python train.py --loss="mse" --encoder_activation="star_relu" --encoder_qk_norm=false --decoder_layers=6 --optimizer="adamw" --max_steps=11400 --weight_decay=0.06
Rows from block 4 of the encoder of a small masked image model, named by matrix and row number. Rows with one number belong to one neuron. Each number is 200 + 40 x the weight over its row's rms, rounded and kept within 0 to 999. All counts start at 0.
After each neuron's rows are labels from the 100 images, of 14848, where the neuron reaches its highest value: "responds to" is what is common among them; "place" is the part of the image that holds the peak. Only what is clearly more common there than usual is listed. The data: analogue clock faces. In brackets: how many of the 100.
# fc1: MLP up (encoder.blocks.4.mlp.fc1.weight, 1152x192), inputs 0-191
# fc2: MLP down (encoder.blocks.4.mlp.fc2.weight, 192x1152, transposed), outputs 0-191

fc1.560,151,127,195,202,199,193,204,196,203,212,241,205,192,194,237,147,152,178,285,264,238,183,236,111,174,255,244,302,222,206,263,181,189,198,190,233,181,229,186,206,129,187,211,160,297,245,235,168,193,223,242,235,196,205,180,198,200,152,180,264,216,191,147,201,248,212,132,172,212,187,210,217,193,123,192,204,189,151,287,230,210,222,197,244,176,139,308,259,134,249,141,206,194,165,202,231,212,231,185,214,238,275,209,232,218,249,179,138,248,227,193,238,215,129,94,199,199,178,214,135,220,181,187,191,165,185,185,151,161,232,189,261,259,236,190,183,127,220,81,119,165,210,203,183,204,187,138,185,218,216,231,200,272,223,249,193,176,218,143,180,260,185,205,205,166,151,224,129,150,162,155,189,197,185,226,157,224,131,108,188,171,208,192,210,234,160,196,144,216,198,228,191
fc2.560,176,228,257,195,215,158,198,212,245,154,233,158,134,200,170,211,241,177,236,197,232,206,249,225,176,199,254,165,79,150,167,190,219,232,287,140,242,194,189,207,215,187,204,122,147,88,222,189,219,121,162,220,182,233,214,196,233,182,176,241,203,270,235,241,206,125,213,271,220,204,244,142,182,138,154,243,192,213,173,184,102,229,236,203,218,162,255,256,207,189,241,195,198,174,196,211,191,196,213,188,236,214,200,197,252,242,160,124,268,252,187,242,170,203,225,212,215,232,151,326,160,182,222,155,213,186,203,221,199,206,221,165,202,251,213,181,171,212,238,194,209,176,159,190,248,214,203,208,190,238,216,208,210,177,170,204,304,215,155,170,171,167,188,217,194,203,206,185,152,152,229,88,186,228,234,296,139,126,265,149,204,120,143,251,200,200,209,210,131,259,205,144
responds to: square case (95)
place: top centre (40); bottom centre (34)

fc1.474,199,186,227,186,225,181,172,164,246,132,212,153,218,240,224,197,129,188,171,202,195,197,185,175,189,262,199,276,197,240,225,175,170,202,195,192,256,180,226,295,208,181,204,192,260,178,157,165,178,199,208,194,212,197,148,322,216,167,138,276,231,242,146,260,223,239,255,160,129,202,227,282,216,196,191,142,198,151,208,207,217,241,222,224,158,115,188,172,198,214,248,228,251,158,212,204,203,166,235,179,207,196,207,171,166,257,152,182,226,130,216,182,243,186,137,209,169,125,188,111,243,205,153,300,186,245,177,263,183,159,200,115,210,161,182,237,216,199,128,155,228,258,249,245,157,102,195,196,205,264,273,222,169,180,207,195,242,192,155,191,272,206,238,174,172,204,215,251,182,245,180,203,241,176,131,137,245,221,235,210,137,221,210,192,156,207,121,235,211,164,285,193
fc2.474,209,224,219,214,180,245,182,179,279,194,208,215,226,234,185,304,156,264,158,204,155,216,164,281,147,233,156,189,283,167,259,219,219,158,236,259,189,203,107,148,279,194,198,240,200,177,178,121,170,175,176,168,176,225,112,174,199,228,206,181,187,176,232,229,196,113,185,163,156,188,237,178,189,154,251,183,237,181,222,232,190,354,253,177,235,236,244,200,206,207,120,184,168,177,282,251,218,153,307,182,230,130,209,134,226,189,288,214,239,231,221,197,217,201,164,205,227,240,239,214,166,183,167,182,214,221,182,250,150,214,187,216,169,234,215,160,154,181,155,265,231,221,190,141,208,244,250,189,175,191,199,241,178,162,168,120,250,235,140,182,177,213,187,179,221,194,205,223,182,178,208,220,303,162,188,207,225,178,150,177,207,227,266,228,163,182,148,185,198,217,162,236
responds to: minute hand past 11 (30); minutes: 55 to 59 (30)
place: top centre (54)

fc1.503,198,118,230,239,180,245,159,195,166,137,225,184,163,237,168,209,219,157,225,295,221,176,279,203,176,200,167,260,194,157,170,210,305,206,169,244,189,225,202,180,165,170,143,150,234,204,153,203,170,217,207,192,192,182,163,286,217,216,178,182,243,197,94,179,189,171,203,162,229,184,213,222,244,203,85,201,129,219,172,239,211,225,222,181,177,237,234,241,147,223,194,193,220,225,191,200,191,177,210,203,151,163,217,168,157,166,180,232,185,177,170,197,220,179,209,165,207,160,201,181,177,231,215,174,171,200,191,297,181,234,155,208,179,211,154,290,172,245,129,159,208,268,187,227,137,152,185,181,193,269,231,116,66,139,195,207,179,170,135,177,269,243,180,146,168,211,201,179,172,180,199,167,135,248,195,121,213,205,185,269,116,226,232,125,140,170,256,194,263,224,255,201
fc2.503,265,151,202,177,186,223,247,216,229,163,165,212,213,180,191,215,186,164,138,208,135,172,149,183,192,241,285,236,231,167,254,217,124,170,124,198,179,185,193,221,223,213,196,203,222,136,159,164,222,172,192,180,195,214,163,187,268,175,261,246,193,192,229,233,179,253,244,184,155,160,159,146,220,194,244,204,257,136,167,219,140,177,244,163,223,258,97,208,219,167,288,173,219,173,216,194,201,192,195,231,271,184,219,269,169,206,224,194,209,192,233,126,294,230,170,229,217,174,179,310,161,155,183,185,200,214,236,201,113,218,189,205,221,215,236,132,166,138,211,234,237,166,216,161,189,261,277,187,242,171,238,215,181,216,202,226,146,200,129,183,148,209,236,127,310,113,215,232,267,201,223,217,292,203,243,200,110,179,221,169,239,228,187,225,229,222,140,196,181,170,215,246
responds to: minute hand past 11 (54); minutes: 55 to 59 (54)
place: top centre (75)

fc1.740,234,173,195,158,194,164,149,250,210,187,242,250,185,168,145,185,199,187,239,246,122,190,208,202,215,251,211,172,201,188,236,150,251,204,196,222,226,258,189,233,179,198,153,206,185,209,231,163,228,194,198,225,175,207,227,200,170,170,204,198,214,233,204,200,261,162,219,147,178,142,236,268,216,195,215,175,175,181,213,310,104,231,137,246,139,256,255,225,117,239,200,196,208,105,130,198,212,164,218,142,196,198,182,209,254,237,166,273,260,225,213,243,182,168,119,141,137,156,299,111,249,147,178,190,163,195,126,213,182,212,179,302,269,231,230,208,224,215,180,145,124,157,171,108,219,199,220,212,195,234,229,152,214,211,197,179,134,287,175,205,170,272,164,159,191,248,218,142,208,260,197,193,169,261,198,195,176,196,236,183,180,210,154,218,230,198,146,246,211,181,156,140
fc2.740,206,226,184,144,204,162,229,240,252,195,165,209,86,228,216,149,268,194,227,226,233,199,138,233,182,140,216,197,95,215,188,225,219,242,269,134,190,190,147,209,182,267,180,173,216,201,208,191,166,140,158,217,186,291,102,226,187,145,178,213,212,177,275,226,223,102,207,214,175,208,192,178,174,157,201,168,197,188,202,204,101,167,182,179,225,185,168,216,191,200,264,199,189,171,173,193,178,215,212,208,206,133,203,262,232,230,198,130,197,206,230,205,162,244,189,236,161,245,145,226,168,220,188,139,200,199,231,235,235,224,237,178,155,237,257,181,305,207,268,176,174,236,176,265,177,232,173,199,299,223,217,217,212,198,284,241,298,172,147,183,244,244,187,278,243,290,153,148,130,208,182,169,124,179,166,256,162,240,172,190,199,215,164,181,217,204,193,249,209,229,196,171
responds to: square case (71)
place: top left (62)

fc1.135,179,202,229,174,188,193,177,203,239,199,214,264,148,209,236,216,195,200,210,225,268,143,211,173,227,321,102,201,157,128,212,204,247,231,212,214,262,220,137,205,233,192,187,128,286,183,165,240,107,177,195,189,167,217,204,196,174,210,114,184,160,193,222,181,196,233,226,155,186,128,190,218,216,189,230,227,225,191,281,214,147,196,248,188,204,247,273,198,259,192,184,174,230,205,179,164,203,154,220,205,201,193,208,192,188,161,153,249,192,153,196,222,257,156,148,191,118,227,255,134,202,162,187,240,234,175,233,206,257,193,248,178,179,270,189,215,95,228,173,218,320,290,232,169,177,188,207,192,196,227,204,214,215,191,194,190,191,158,126,213,211,292,253,215,112,202,182,81,217,230,149,184,189,164,173,197,185,187,257,217,195,189,201,116,135,219,211,220,240,216,143,251
fc2.135,175,278,184,234,157,201,259,286,205,178,211,119,202,266,51,196,201,145,244,174,146,198,257,197,232,191,296,229,191,298,207,219,195,278,155,182,235,200,278,243,298,144,193,193,150,223,165,160,245,160,209,221,158,147,216,110,240,220,104,175,206,186,136,161,181,208,138,248,214,262,242,182,174,208,120,222,179,249,135,154,194,172,201,137,179,180,166,208,204,189,259,207,212,277,181,131,250,169,184,216,198,204,195,260,185,188,175,180,198,239,157,218,237,190,187,195,217,180,276,215,197,187,234,148,208,213,186,148,191,168,150,233,228,223,184,228,225,197,185,230,153,177,216,234,186,190,177,212,147,221,176,239,139,230,127,213,268,245,240,206,228,218,189,229,251,166,175,210,228,191,260,177,167,229,246,195,219,175,190,214,247,201,199,190,171,168,222,218,213,225,293,182
responds to: minute hand past 11 (31); minutes: 55 to 59 (31); minute hand past 12 (29); minutes: 0 to 4 (29)
place: centre (99)

fc1.482,200,165,232,186,182,229,146,188,147,214,254,213,147,234,176,181,140,175,183,260,302,188,148,161,189,188,150,236,248,212,196,211,301,207,178,199,184,205,225,214,245,144,188,220,120,229,272,182,176,214,210,201,206,191,243,210,197,175,279,316,192,214,213,125,208,248,226,215,201,134,243,280,187,152,184,204,158,256,190,222,205,207,224,224,225,229,175,209,191,199,172,193,220,230,116,181,207,171,182,196,167,144,226,187,231,184,168,208,140,217,256,187,195,190,262,236,227,152,165,242,155,181,195,232,173,291,211,264,226,205,171,212,79,220,179,205,179,212,190,136,170,269,172,229,233,155,202,210,173,256,223,158,100,182,203,240,221,198,227,209,231,210,185,212,202,143,130,130,217,189,178,160,144,190,214,110,217,296,223,200,182,225,298,157,150,175,248,214,199,298,208,163
fc2.482,189,218,217,193,163,194,272,192,165,176,192,203,249,194,142,293,190,214,155,159,107,204,149,169,240,194,214,210,206,184,139,186,157,209,152,134,223,175,226,169,202,266,252,213,222,207,216,153,194,215,225,203,225,201,221,157,235,199,159,150,192,219,249,166,168,266,223,203,180,186,147,104,197,155,290,238,190,213,279,233,196,183,222,199,211,230,140,169,207,243,241,179,183,187,190,208,223,212,212,238,216,234,225,201,214,275,161,208,224,150,129,192,234,166,199,143,177,192,212,212,129,211,223,230,86,251,235,132,150,195,226,216,234,147,251,153,247,239,174,208,200,188,228,164,125,98,183,172,231,186,224,238,278,225,190,167,169,195,152,192,156,172,259,248,296,202,262,173,143,185,189,241,297,293,164,223,162,256,201,209,195,226,191,203,93,204,227,191,237,165,222,268
responds to: numerals (54)
place: bottom centre (45)

fc1.100,219,162,168,186,156,198,224,261,212,127,149,252,171,192,268,287,192,151,247,240,191,171,227,149,193,238,117,155,143,196,145,171,201,148,170,228,251,220,161,237,171,180,156,280,308,204,183,273,219,215,219,137,202,140,188,212,218,169,209,210,216,148,194,194,185,194,182,156,148,183,195,238,185,190,99,325,158,193,267,218,185,242,232,230,141,144,182,176,235,227,210,200,295,181,226,160,174,196,225,176,175,184,169,136,184,128,200,210,212,236,251,175,237,185,182,193,161,163,258,198,224,180,214,218,191,229,125,154,204,172,202,299,173,241,262,191,197,219,161,188,264,334,179,171,155,164,234,199,166,168,169,152,173,149,215,186,182,241,182,235,209,180,186,175,234,184,259,224,140,188,204,209,241,231,193,161,187,235,255,191,195,138,252,223,220,210,219,226,187,197,127,240
fc2.100,174,232,184,158,194,205,217,150,147,260,170,177,179,161,157,242,193,196,210,277,167,226,220,214,205,140,236,189,180,212,159,230,247,196,196,210,216,198,199,145,185,205,229,190,199,180,298,180,232,199,218,223,218,209,221,144,284,220,132,171,180,305,266,237,218,207,197,244,191,181,169,211,186,170,209,202,150,231,208,263,249,236,169,214,128,238,224,156,220,205,212,214,207,293,106,195,189,163,178,180,121,188,188,113,143,240,184,225,251,117,178,165,257,129,157,134,190,253,207,189,258,264,191,156,178,156,247,209,219,160,219,182,177,280,199,173,192,222,239,207,264,121,212,178,218,209,183,225,212,200,149,226,261,197,190,191,196,254,210,187,141,180,182,309,138,179,214,264,177,74,200,196,168,125,130,216,186,237,186,189,205,232,221,218,184,172,294,211,184,173,131,184
responds to: square case (93)
place: bottom right (84)

fc1.57,126,135,179,228,215,209,199,200,206,151,203,255,154,144,180,220,169,184,154,198,199,215,267,271,212,264,120,200,129,162,154,245,236,254,172,132,219,224,189,212,249,208,206,117,255,190,247,229,166,195,169,138,194,245,219,286,215,205,151,214,177,209,168,195,172,247,146,172,176,171,158,236,148,238,211,172,192,179,271,243,190,230,249,148,222,257,217,207,238,214,118,251,178,162,220,291,217,187,194,185,215,220,192,207,95,119,215,234,157,183,292,209,222,216,241,190,237,155,200,182,176,192,222,219,205,239,205,225,225,238,238,234,110,256,226,221,193,178,122,160,244,176,229,170,238,194,210,191,201,179,224,185,203,191,199,158,234,172,128,235,241,266,184,228,199,153,129,151,208,177,158,185,99,259,228,120,254,200,245,209,189,178,277,163,216,222,208,167,254,164,270,217
fc2.57,225,186,136,178,179,233,215,213,170,172,279,163,222,207,221,197,161,218,194,139,151,215,158,195,280,277,181,223,323,214,226,203,175,158,153,195,193,189,242,227,185,171,173,257,257,184,204,137,212,198,210,178,188,170,151,226,226,223,241,186,209,238,255,185,225,243,218,167,107,209,237,123,191,159,169,183,219,255,157,176,193,137,275,122,207,279,152,192,194,313,241,215,167,188,240,190,171,197,210,174,246,159,211,212,245,223,216,207,201,187,230,274,122,206,158,147,277,186,228,210,156,190,229,185,166,192,205,202,189,205,130,115,201,219,206,175,143,173,167,177,118,169,216,275,136,177,229,206,251,210,210,164,115,272,176,168,162,150,156,204,228,218,185,188,322,201,241,152,237,228,281,205,200,211,241,237,245,152,152,208,211,192,187,195,212,214,187,197,269,247,229,201
responds to: numerals (75); minute hand past 2 (26); minutes: 10 to 14 (26)
place: middle right (56); middle left (33)